{
  "crop_scale_min": 1,
  "translate": 0.12,
  "encoder_kernel_size": 5,
  "loss": "l1",
  "latent_channels": 16,
  "decoder_attention": false,
  "decoder_upsampling": "nearest_conv",
  "init": "trunc_normal_002",
  "optimizer": "soap",
  "learning_rate": 0.0017,
  "max_precond_dim": 512,
  "one_sided": false,
  "epochs": 107.0,
  "final_lr_fraction": 0.1,
  "weight_decay": 0.1
}
Rows from block 6 of the encoder of a small image autoencoder, named by matrix and row number. Each number is 128 + 32 x the weight over its row's rms, rounded and kept within 0 to 255. All counts start at 0. Numbers have three digits each.
After each channel's rows are labels from the 100 images, of 14848, where the channel reaches its highest value: "top examples" is what is common among them. Only what is clearly more common there than usual is listed. The data: short English words printed on busy colour backdrops.
# pw: pointwise conv (encoder.blocks.6.pw.weight, 320x320x1x1), inputs 160-319

pw.110:200150108107101183110097176125145165168119207126144081122100110117104159147106128087156166136139165145121173156128120151143170128102091113170063173089125091135114090140114128100134116100104062148139119239149124134152191127126091153144140124133147120122135068123127172091101162087106110161139053147128100104079117096113080108079083167115143111102128183135132159163133122184117127158167143160146141130121143113141216181156141111158124110154104162072103112180183136110116125121087127
top examples: red ink; black ink

pw.217:194114087123145115142122098121099186146114146112199135084090106183125133156120208136148137141107137110124122120139090130130146135094160136124103121101115185099114122084176126128133147090106170104164118129108091117076129067145116131140116143164152092191142080148214136133095108088110139103127163121149138103120164116130111144062119190101109152114145151093121195116155122133133141141087104128147082113134095143178187112107144151174112124078121121139075093176147129118135126165097125
top examples: red ink

pw.16:119133101067111107152112126092125084145144122149129128146077095130095144141167146159125135156151061134095215123087119046109143123108159128149135136179140136155104109103122101125151165115164154118110174115121118132068120068164130098071129111105107137099125104105102115141149117081138152122081153094099112118132114113098152131116158223132091129136103125119181075193124172128169167174113210039111157168080112101130136124090125019143060122109115130174100063131140180151110145140072125
top examples: white ink; teal ink

pw.81:070090150169128134118117092133140100141123153126149137118119154091171117142130120138136129120092155175131127099151106104170086094127166107162178073193089139112127189114139131185104137150144126134155106168198140184141108187132064114123186087126083187101113153130143130099157135114143088149168125127137112144113132123158126106121123100118148137108093128125141079179142121121076134044090161109129108055144160145166102069071096153104122101114141136110137118101121120134125138134128140
top examples: bold; white ink; black ink

pw.117:134129094193103162167112091121124080162108112142129140124135137149083117101124075126104162078020184111118166087128132084141096102063074148146129116084082115147134135054136150093065055076154177170171136096150161112133126072125100085114135159166098149127152164173123150123187134085161076089122116087102158074121126066091129138121148205147128094129070138145099087165088135132116108101080149112115144144156143110121089164152131100150065107116088093110152129127119170122076126143168142
top examples: black ink; bold

pw.316:150107144099157138144105127089144131148098141137157160146126151087128156075087111097174089149143118123139062165130094090155108094151085154141114089177207139111105136196092155173138133119144168121137051139115098110140144124137109129077105157142173101145111141133106043119165097136196145131150152175075115081146216085141103111123161102083089103169100141173106103091111132147146133097148101099142176056131107095158084106127110170027140210118137123075112099133157127132125123165157069
top examples: white ink; bold

pw.210:129120159084124189183110103099142119125103163094120137096189048141133189122145129123147122145116106119146142057108146131114135125095130115158088124128081131127111136155104143088184107184131088093139147151110105171093144056110100128114086185079122120146106148091112113137152087142140128086096124101104103185179190106092207155148099139188130127104123115157144194113117056121142044126169112176112099090139088161184091082142114150180094096059166133121099184124151120126140177108114165
top examples: yellow ink; black ink

pw.39:157128145183148177106134076161104094139071118220107131171102145146158169134170188167152165219140127126187071199091073116151137153153158097147116171125152109166211125086106084211139111124140109140121177155116128148082146209094177104119124123091118134199134114096091088161147107116203157200073114079135154070131192110119093126128132138116138141102137094080118135156156179140094140156091130082158042108127119123110101093169085161133168171109108121094156146132149140118143099139168167
top examples: white ink; bold

pw.224:196116084133142113123236099110090110118113115205119089167112150150098181147170146117127139132116122142121125133089093156110090062098152080105172096119110175130091165110148142104137160116084160147186169123138116130168121057107141120135142071185178106060106126118092178091127146170144108069098094107189126105104110092131111161152160074222104138086130116152131119123075113208122156140097118092111180137116099154144190085140109072093130121137145129160115162157123144115122140194127093
top examples: purple ink; red ink

pw.58:176192165085110099163112168122136133134123099175178163119164127164094131105123178133086146146136137113177107080125108129099077131101082134123104107099140116130135082141173137106121155143151120098124131105104180134119145116137111135125105098121113140107107116152129155099124180162139103086107137152155110118119108110100156139105098125210121122125114139104140143098106119083114145183164117166146091162136119131156228105134151157102109098095092134217095149219143114110148162155111115
top examples: bold; white ink

pw.275:154118129107149135114126152103119115109098146120082093126076128131089242075130117164108123114132116174126128137114097112114151137158109218099164089125103170127105130121126098158107098124101108112078127161115105135165123166084181150095094138148103126086133138121190147115108143178139168142094106127151172132090145177086148228088092130120153114184194122094076129076091107191168137186130130050147120128114121102121204118097145050151087133124142071146114090084074148094103149123089153
top examples: red ink; black ink

pw.186:103125123210129111154131105094149128200186145170161104126117121133152142137154129156086157112130110122125177096089140186113106158130228095077182148109173185177163145076117213115136156117149131180155148123164204127048128079148139119172159090130183127088123128112087146077083160126097176065047122154076100090167131160161152104125116144133170135126091150113099140110154127119096136127138133081150163107193099117164132162109111115113151155120192131148116138106096167085117146085099135
top examples: pink ink; white ink

pw.25:087148132096164160144153100160073152143136133133105089107186085138100091141140117138113094085149188050122095103070139131130110168129127155170157179077144127114170105158118124129152099123220176137124084126148119136122103174134111169127149201081144086144139110138112141162197164158155108113110100088118130145087109145158105137157169115120147120173175103092134132095153113171121096175092180130137155129132103151132165162105123100123129144150085085187114107135104205112130111100176108
top examples: black ink; bold

pw.40:173117114175096159176146105078110090078119122103040132156169093134087137135096200163083136102131164114137143102131158090155158160065129126140134148148102124120120088106120166152153061112117126140075100182135129141140076123137144075109185129185164115126117082123164191226096091088146130118123130056169123117110138150104100098106117142169152129128177181122128134128111121129152121184145132084190170103112103142151055092141121095052126158157127111130174113125114117152153147132154149
top examples: blue ink; purple ink

pw.319:149145163160110089084154134120193100162109109096075129082076106157111141119126164204139119174176139164115157112109068094111121086114156133141111090151165070096141103119131120126174137140143128096119165109113105116202165105150114140093078135143145143175124112101166192089174106110197180143104126132130147110119179149088075106125121142048167077166152044135117143114098148201217093107128126133140146154145103048124166142152150158124142159126165157075127124123118143179186121155140144
top examples: white ink; bold

pw.35:142085162136120097081142159173122058061120224105128122143137105154102097172173120105145077104114154187114137126163091071116129184143121102116097089140150115155108143135107097111117163174163106138156136116169155139135097142143185153139130121142129144152137087125116129142169067132139119101113130063165155154148153144109176051127067089112071150077113195120114102166141121120143069149122103073141163127139138120158142205119121111159129069101138140136069132164151081090110083146097117
top examples: black ink

pw.241:118118177148121087092089156161158146166110173131162169092105187138150173097150092136135120114103118119091114189195134178147112173207132124117060161078094106087142113112116097071117160108140174104100096103148175129128082111133143073124145185166147133146137132128117110192139138136088136114121128105182123159078129166108129134088083170089149131150116211067108203123148105123087111154080093122162083133136104152136142183164156169135088100122157126117107145062115156096130119109160155
top examples: black ink; bold

pw.176:211151132131149156100094110138136173158092154119122111111169131192110140130141117106074134171146105123142092098151155155102132121084171090110162116118120176137142156110058143097117081151108144120073089072137121124221072095135107047098107178173083097070088096091149141158164096148124138216156127112085111106193099090171096149103155159105103154139089127148134087151161204163063124161155061134092116182115139148202148165129122106117154140126117164134137151125142157132182091119129152
top examples: bold; black ink; red ink

pw.256:154145168115103053058146085185122136142109169156129120156107154179098063104121106119081131174138075080122135129139131176118131132134101218165164116122131151159147129130130121140129113103106137090147119164118135139141129097120173145135039127173088142112154120122127120125103128097113133095156119182222138128073113166080099118073113105117103093132115153172106121104195148080091121113139145107129135128053155186132081119144155163123062113107163109103089152111127134121117125114160120
top examples: black ink

pw.135:160135106117131106132096120162145149111103172142135176137145143159172146117115186090152116086083130151065133154114114207154107145135126123101109126163166111120065176100145109100122134138108124159129141082185198133188119127143187167130095136122086132141095107174141050096145145108145175169159124092117134127083127153139130073141099165121158121144071101156115166098118097112136160131136105093116118165091148114100178062077138121094140116130132111108128137118102134125128159098184113
top examples: the letter e; white ink; pink ink

pw.18:160116113134125069137148155109134158072079131058130090208144180186151086115153103099149150137133145154107081193111172207148168100115090078182079112095153097125225093069173110176152096165116129140115088138128143117173065193098138124112086085139079157098121131143086085189144121176133132136131144120144161153138128156154111097076138148114180214141094181203140125167104122086146145164112103096122120147140165107086149071151137127052127141107178142222058118074158102082130136105129166
top examples: black ink; bold

pw.277:082087085200107136113078192195129144185113126144130098090152143123135148078139136090112134086122125093108140149080112053137156108079093117138179083092118149079101173093127103131100133102123136162163114126123104102122115100125117095105151111111141144085114119162117167164140111070136146130104160175121163153115149153122064116078169143110131145175166102139183107117106137136134138150097142063174147134131085147160046137142114165163120108157118122086191179127126097112149100116159141
top examples: black ink

pw.126:168117127084185168180111133210149094145156150137057128109086125091125124072162148105118120181119148176209133190091109123063135136128133088145088120124116122151148068134130110134087098160133134216114129124126124160066157159097149096133124115094118150131134158133127106159110130171182121137109112216124120130114094155089199182169146125085157190086138132099147193095118138157122082112115125081128102112165166068102085175127202126131146137094160145098126128111088099147146114121132164
top examples: bold; green ink

pw.189:197126089142091158094098179148123111098167141118127172139135191164122115125125146105109092081086134134120154102168154209088173157051172143155154116105158119106181110105102072214091141118130103141128116115157141111157144137138119183164147184068099120110078168133116113154078183123126142138181112114115144143067126163146137152101091153150104152131056107140140151116138121118185131093104109096098113147181160141079085135126069140165137105131091082140181152108120139178095130145110124
top examples: black ink; bold

pw.101:152103140098154063137124102118107112071096175099096068109124134156124155135100113138146173179110074126080133142108105108104121114157118146082134164185135147196156155123166168105121063183131053098089136160167137080120095176135147147098068145104152173106108177115095138124193118214042059081104109113132141249078108140190165125069104099102154109165105118118131114109127124199145075158169116102133135156111101155095102154127066111110096117136172129174092148106097147126147107110132144
top examples: pink ink; white ink

pw.51:121127142126109142139118114244101115111133131123116081132124133130152127148160113162149126129148166095133118120113119165079130094133160148131124196108154121110123143161137108233129125150144078152134107113116134125155086162088114121132104144163148150085092117065139119141110098152130119157170118098104115105173108190125084123100152134070135111189141141121110098133122161146148118099141160088096160121141092063118121148102101155155163175121192119144139113112116125113105099102143156
top examples: white ink; bold

pw.235:055142176139133139132138091173160063120140149155130189087111049162091136136111113126169131155167096118085140154140156095081101089124125134134197077165127181092095141087114142142141132135130170120149121167165131138156155103095137158082112158171118104076152097161067103094168180107080091129162149090077104104131128098088106100157131122097071075109125080117175116170118162150128108103214114158100116129125090149058126120118106123165084105107148125096108122125126169135126152155128161
top examples: bold; white ink; pink ink

pw.119:095119120120130098218192065103123068124120188138169115098168171166113193148074103100150157147142105120087128146081150102161116114122096156085113141147126190168125157112073130114119116187160105112091091170088144068108105144113151111134104100099149121109119110100120146086151102122123109140185172149114158180146170111068098176125126129135143123112142134121124128094167106156105138123096106111161145138100133151158126099141115133088118147196116120122099120139102162098082111118115143
top examples: the letter e; black ink; red ink

pw.155:120157133157101174085098118187140192146144196152139084106111147167096160126141102124175146070127182116162113075114111157145116124061138093123126130082157104125132089124145118083094097181141121154118129090119109130187113107098113138137170117138150139177100130158089134154182170143180198182134120130152192133095097085133105082043088091126148071165089160121110133080113094132152086139128145134143131168131124113088113110144116158099130106144115193129112126160132150210146123134121114
top examples: white ink

pw.125:137107125159117132094166156137146139112184149114120086172105105141122115131137115129108100050147156115135131107072098132162067117134115143134097133169152117125088117096156086135138145191107179119132098139097113183148162097117144150134136116094121137126096141053087103096138159184089156106111144127131112114121160141171125140139114119155080095103143095183115119134137111200141116134255129135130144147107146135121083194101147151140175093142076151125128126083135078107149126125157137
top examples: bold; white ink; pink ink

pw.180:134147136161121150106107120091162122107170111147097154082132123092176091121157164101190163123145193099089125106121113104168108150162099116078135149072095136183081159096181151141172142127167142131193128123134119160114158152129136087086147134170186109111104133118105141107122124126134139028151096190131140136146175175081103127140148167106151174115090118112158142102120165102140087141152111068113146082115132144056102147108079138152164125131134142135124104090062129173095079131173091
top examples: white ink

pw.158:140125115160129152159178122133058120100133186163096107210083109094123132158130172137106124085117141102148108124145148123154072076100090154133169053099156125144102070078134116094115109114136122145123087101161154079174100059168157077149092057137184133115159138178127021162169117101090148095143119114159156055131157138133083175094137103126077093171115111116194137114093143161154134152060125115190138168133136168133119211120101119160124132103117159115151111118094122136175146126153167
top examples: red ink; bold

pw.147:111114111134160114176117098134103085127117074179139097101131113198122194161103148133186139157087202113072169101093103089122147116121071125109086094174165130074117097106103102083050164114125190093121151133146127114150102075149157090084073162099140131106123117174175196112155137123102114134158121122071147078137201065060097061092134128152088165131105093141130084180111097122131085157080137059133134151112149104197131132146101137150117100121156144142151110172131115158106096074142145
top examples: black ink

pw.193:127107111135111147171137101085125141139119108119169157109107137108117143120142107078122131128159140133170100150128121095098129092134121127121103051086130128084111129117124126091172094146165139134102067071107171123121167104164092103037124179120107140124121128163179154092107074167151137171118133111088136131152183099073116105148127100118134127180084106095129142107172097147139136123092132120113157130145075156132197132126111148111179132174077138098086165130145140136151145144142090
top examples: red ink; black ink

pw.154:099163123131168088125111146118125103103166163107085134198131116157140128131096214105133112127133112134177152129175154137142111071150125131141179155108151154136113117119137159119173144084183122107115057094118102107080129110181103125114108072169151131119132147095053115125116069184096079101153128148145138218171123123255116164110111107135141108136098116134093150112168135139125111122149126217116174104163108149136133140145165114107124148064197053119123108117073089122083114152136155
top examples: pink ink; white ink

pw.29:163148099214135099080161140135132128166099150133115140128170155091130066156090118137086145121105209107115116120173142141160094102110123130140172164103096134052134115079150131120090138101206165088128131133163186122134145094096110130164178133121136122105106099152056193133231141123111167203125095111133099123148119117061112123131145130118104170075107075136172135100086150103135070124120131119157123122122098181134152134102120157171167129176126127101092120114104156133177090136063142
top examples: blue ink; purple ink

pw.104:127141107128141117134121135147147082110102106138098112136096146060154168073136151187128154070103079151107149146108102109122152079135107095129204126156108116130084140087141098183129141118153076151215122136130131113112117120140186076136114172108110131071125133082121132099123129111143141108097106160100222070133138111136149176068167148111121141165168124079152113112103106156101146142163085096176134095123174089135164134148114099136189143152189178135222108182083117151124108118139123
top examples: red ink; black ink

pw.138:099105138168128139106123125094139116109092104117066104103145122101084127169201099121135195157087147108084148087127188083103115124128149139175103193142107100190125182049119092146178150138078157137106101140119117106127122115130128088061079064142198128145150135097178128067148125156115182109172099092056124172150123159125140117068186062127127119151203122150158078152110091127126114171116092087141180096074157122168095118148130132107084070132084176095173125109106118125125086146139154
top examples: black ink

pw.11:115072204133199172154144117101150075107110114092139084121132139183140140148113143106110112135157065142168155110134075167134095082178126184176106124127123217123096142088127103114112116181149125197103098176121117072121108148085137101112105125166176138107122061122128163072167097136086153134208081146129145120189221193146137181090112081078112150149116129153118120109123139206126097106129147107142147121074138114180089088069104157155114079163172129104141136101120121157132061146103109
top examples: red ink; white ink

pw.198:122111181129142115086161110123177154119123122165134081141100154169144102152124057159104139123142130083117117102117094090146070107171151165143146110088100130219086075162162115229091151094122102097083105150137096163203096076130140082156103116089144145114108123082191097100125127102141131146120116122129157131144165121154155141131138160122141166205164107082113106113136134187163118118197129067115135185114102141081138125148153144023108156127114059141121161111086140109112126136159176
top examples: white ink; bold

pw.209:115133114097160109191121151120110087138080124130061120116181185118167108114123119130057215118119132114171050082091186100091148151135124124110136099118118121119122169158133145155127135184078112110132113075146132105093093096127167120096125172119169167133107108123155137108118145188138133119132105047144125097082098148077115194118108138204134118132172114109090117094091115160103187118077081072095123196073117132120059060120144103153142125118095187110129142126086159063108200151156097
top examples: yellow ink; black ink; white ink

pw.278:110135105172089171145163106161138077146152079182077129097132164134108192139175120101126109112135140095073153093091158134145114095095139131113117105112125083138111161134087182084149128118157120139227125181149146115147128138142128127119095065092142150102134117093090081093126154145138162094109180092067122131128105097155159177182134145101117116142149093178158159112084074120101087117173132097120164024146119139120074126079117141127114142133091078150169088122127127132099154100128176
top examples: bold; white ink; pink ink

pw.234:127124160114175079172119127102116064094127155137092084101087102116212122176108102118141145162127148113170135102121111107135078143093112204085130122139159097147172130088104129096044106147148119083137144145122056107147084179117152121116122115204145137120146147164093108139136164106159147159157146093066158173144114098143159127136186095090084127170114116145141112123121172128121153079122166126141062175083133103129133145133149110109197139203097108108117094105121115139101138148066120
top examples: white ink

pw.134:148158114145095120143177108094180146148081084178151146076119137090123101171114143131169095129160094141146100123145094159144108101147093103105110059143108118134035141132103127146131162117132135162182186112179129177145108158165142108104116146045183099182082083151115069072094138148083177166153125116152158061132087122097101093084141078080114108104158156143115116140125142130119108102180079159135068145123148112139174086117128123131166107143081142146112167080168104193133129145184151
top examples: bold; pink ink; white ink

pw.254:102105127122128177105172107101146141113106111085131111117138147166155141152173140112104139104136109121137145133129143152110094134129123177133134113094085122101091138114145080088069088200102144112111115089215189174136099103131144149126091101047192133143101134127102079101221104183114114143120092091177097117150099166126145089131142133100057084104086136144139123133120094229118120142147091042139206165123125114096174104056152129107146092096156082118106137110115144098106135149104186
top examples: pink ink; white ink

pw.239:111168088081099118135132110081107150113122129168147135188040110158133097116156167072117142093148087081117146133107119105065115111117155114104153145112059117139087145092104147134135154100166137141114168179208097144162132141186153143109138099123155167109099127116099140139094221088124129111100117168128133120123154204132144141090119068106133133158087104159113119108114129168111076097130151126147129097149124067104196161162101070075115133119147135088097188077095142133117106085095166
top examples: pink ink; white ink

pw.113:121091128111158126179148127175146099135146152117100103106169124156148192148099123115125117166167120101143106163094189154132097098131093172112153157099109144131119102099167116132177123171166151168121084102162105110169169122124157190131116096073118111120122119065128168205142119113106136147128124126088090133164108126158102105158228122162136121140133142083111132106130058079077124158130213104151182076150143135128104165120127146154113107149118107149156104073052182134127066161129166
top examples: the letter e; black ink

pw.91:192164100137118107096107156120134157115081189136133080176192164236136111121128108120070083071120095106114129127088179157149133197142171154122112154137091158135165121147133105051117086093125086160151144134150106090150106112115124099146097177115125132096092123150142059160118110100111161134140086102140110106163157203123159125106158177110140192147122099139133096077154138107116102145097139085117126157110164108166128133086151125247100156127162102104083124145111148132143152116110108
top examples: bold; black ink

pw.31:077075173127149129131123129136107066162149091095103120156148085123122099154066152152132114143092121126131115111128099099138137082151079155145122089135146131110061122092133113146117115058114144119109122155129126142107112104107124123106079108148169129087180121167137221054124063100139129089144139132116202113138147110191109158123135202140142120134124169169093102127115129159133108139088179120134127119120150110204154146095146137121050089119136127124110128105164171125096116201180136
top examples: red ink

pw.166:062117164142119137129115161104121110072072174090117101117172137150133130145142107164131191148089140149129161166097119133122151242132105158137129143124138166097126143127091144083103143131101137116142121109111141106123128094121164109146104172139103126114137182137164126074110119134131104096100098138184163129127108098150159255136108200157131115079109131144128146111138190112168140119148144139145114060123181102128130086140115141130189128095113109098204125125134132137163142145101128
top examples: bold; black ink

pw.107:055129100107122071145126162099110066086094166154145078129135115162140079123130094098088135092138014127111120132132168119132109156151095095166131108111127084087089123087128108164094129112108155151131150104127176119103097060121136100074108120147124185092085107158190104101171113146118136073102175105099143106103174136112126146103158157168140148179110193173107127093126102157109115159132058101116125086165140167199172111085115184187138143106152091112054089116133133155129141132140134
top examples: black ink; bold

pw.152:130117114126159087102090145114109117083139181137116018135149133154211131095235093161165148109152147090087094129113157168142088125126180147102134149122119113119130094105086134105060128113140136141127088086132093128122128112132161110095086121158082110106107180177108078124180139148113132151094140110089188124126103088185157178148148136110114110184060137137126130098157127114137082103127115125112141142142121048054143098093103106094177115101172106129087079119055146120101147139099075
top examples: white ink

pw.23:154140072088129142116186116144123080130089117142139204116096138159150103100109074162087077142169120121084106097096144149132091173160110071115115119115124143168117177194090083105058137117091097128167165125135212161162115130081171115140106161169107187138119053093054118129133117197159093146070133123122164127122077255104133175146107092110083130129119147088098109103135128178095079109094123117112126164135111091116062142144088106080149140134148164128101134160110104086178104165131133
top examples: sans-serif; bold; white ink; pink ink

pw.50:115143096109140060134097115104120069091101095168135064111153129155146139146124121092099120171175130124136096108091104185143111101107164148127097122060143060151154170112064116143069119160126093167099132127134205139192151185183118130122180115156165141089122145059107132146167123118140085152086111111149121166112080162124139152167123115116078147138070146095133064117141129125172123102156159013125126126143083120108142087102217079106128088106129102170160142077119103100158159148143196
top examples: white ink

pw.236:074125109106097170062095114159130131136168153168146161086117125145159151104145124131195134111107090128125120095093140113110130150159147099151145117107115095141109114119100105107120145096136132155083153118113121166118132085131126107143119130134114125118092144134121138116168124125086127125137086175099165112113136153134153148085148153114118127153141084130131111172145138098128139163049113100119140148141151104107072130122167115141129126104142079142119142118103150134127117119124167
top examples: bold; white ink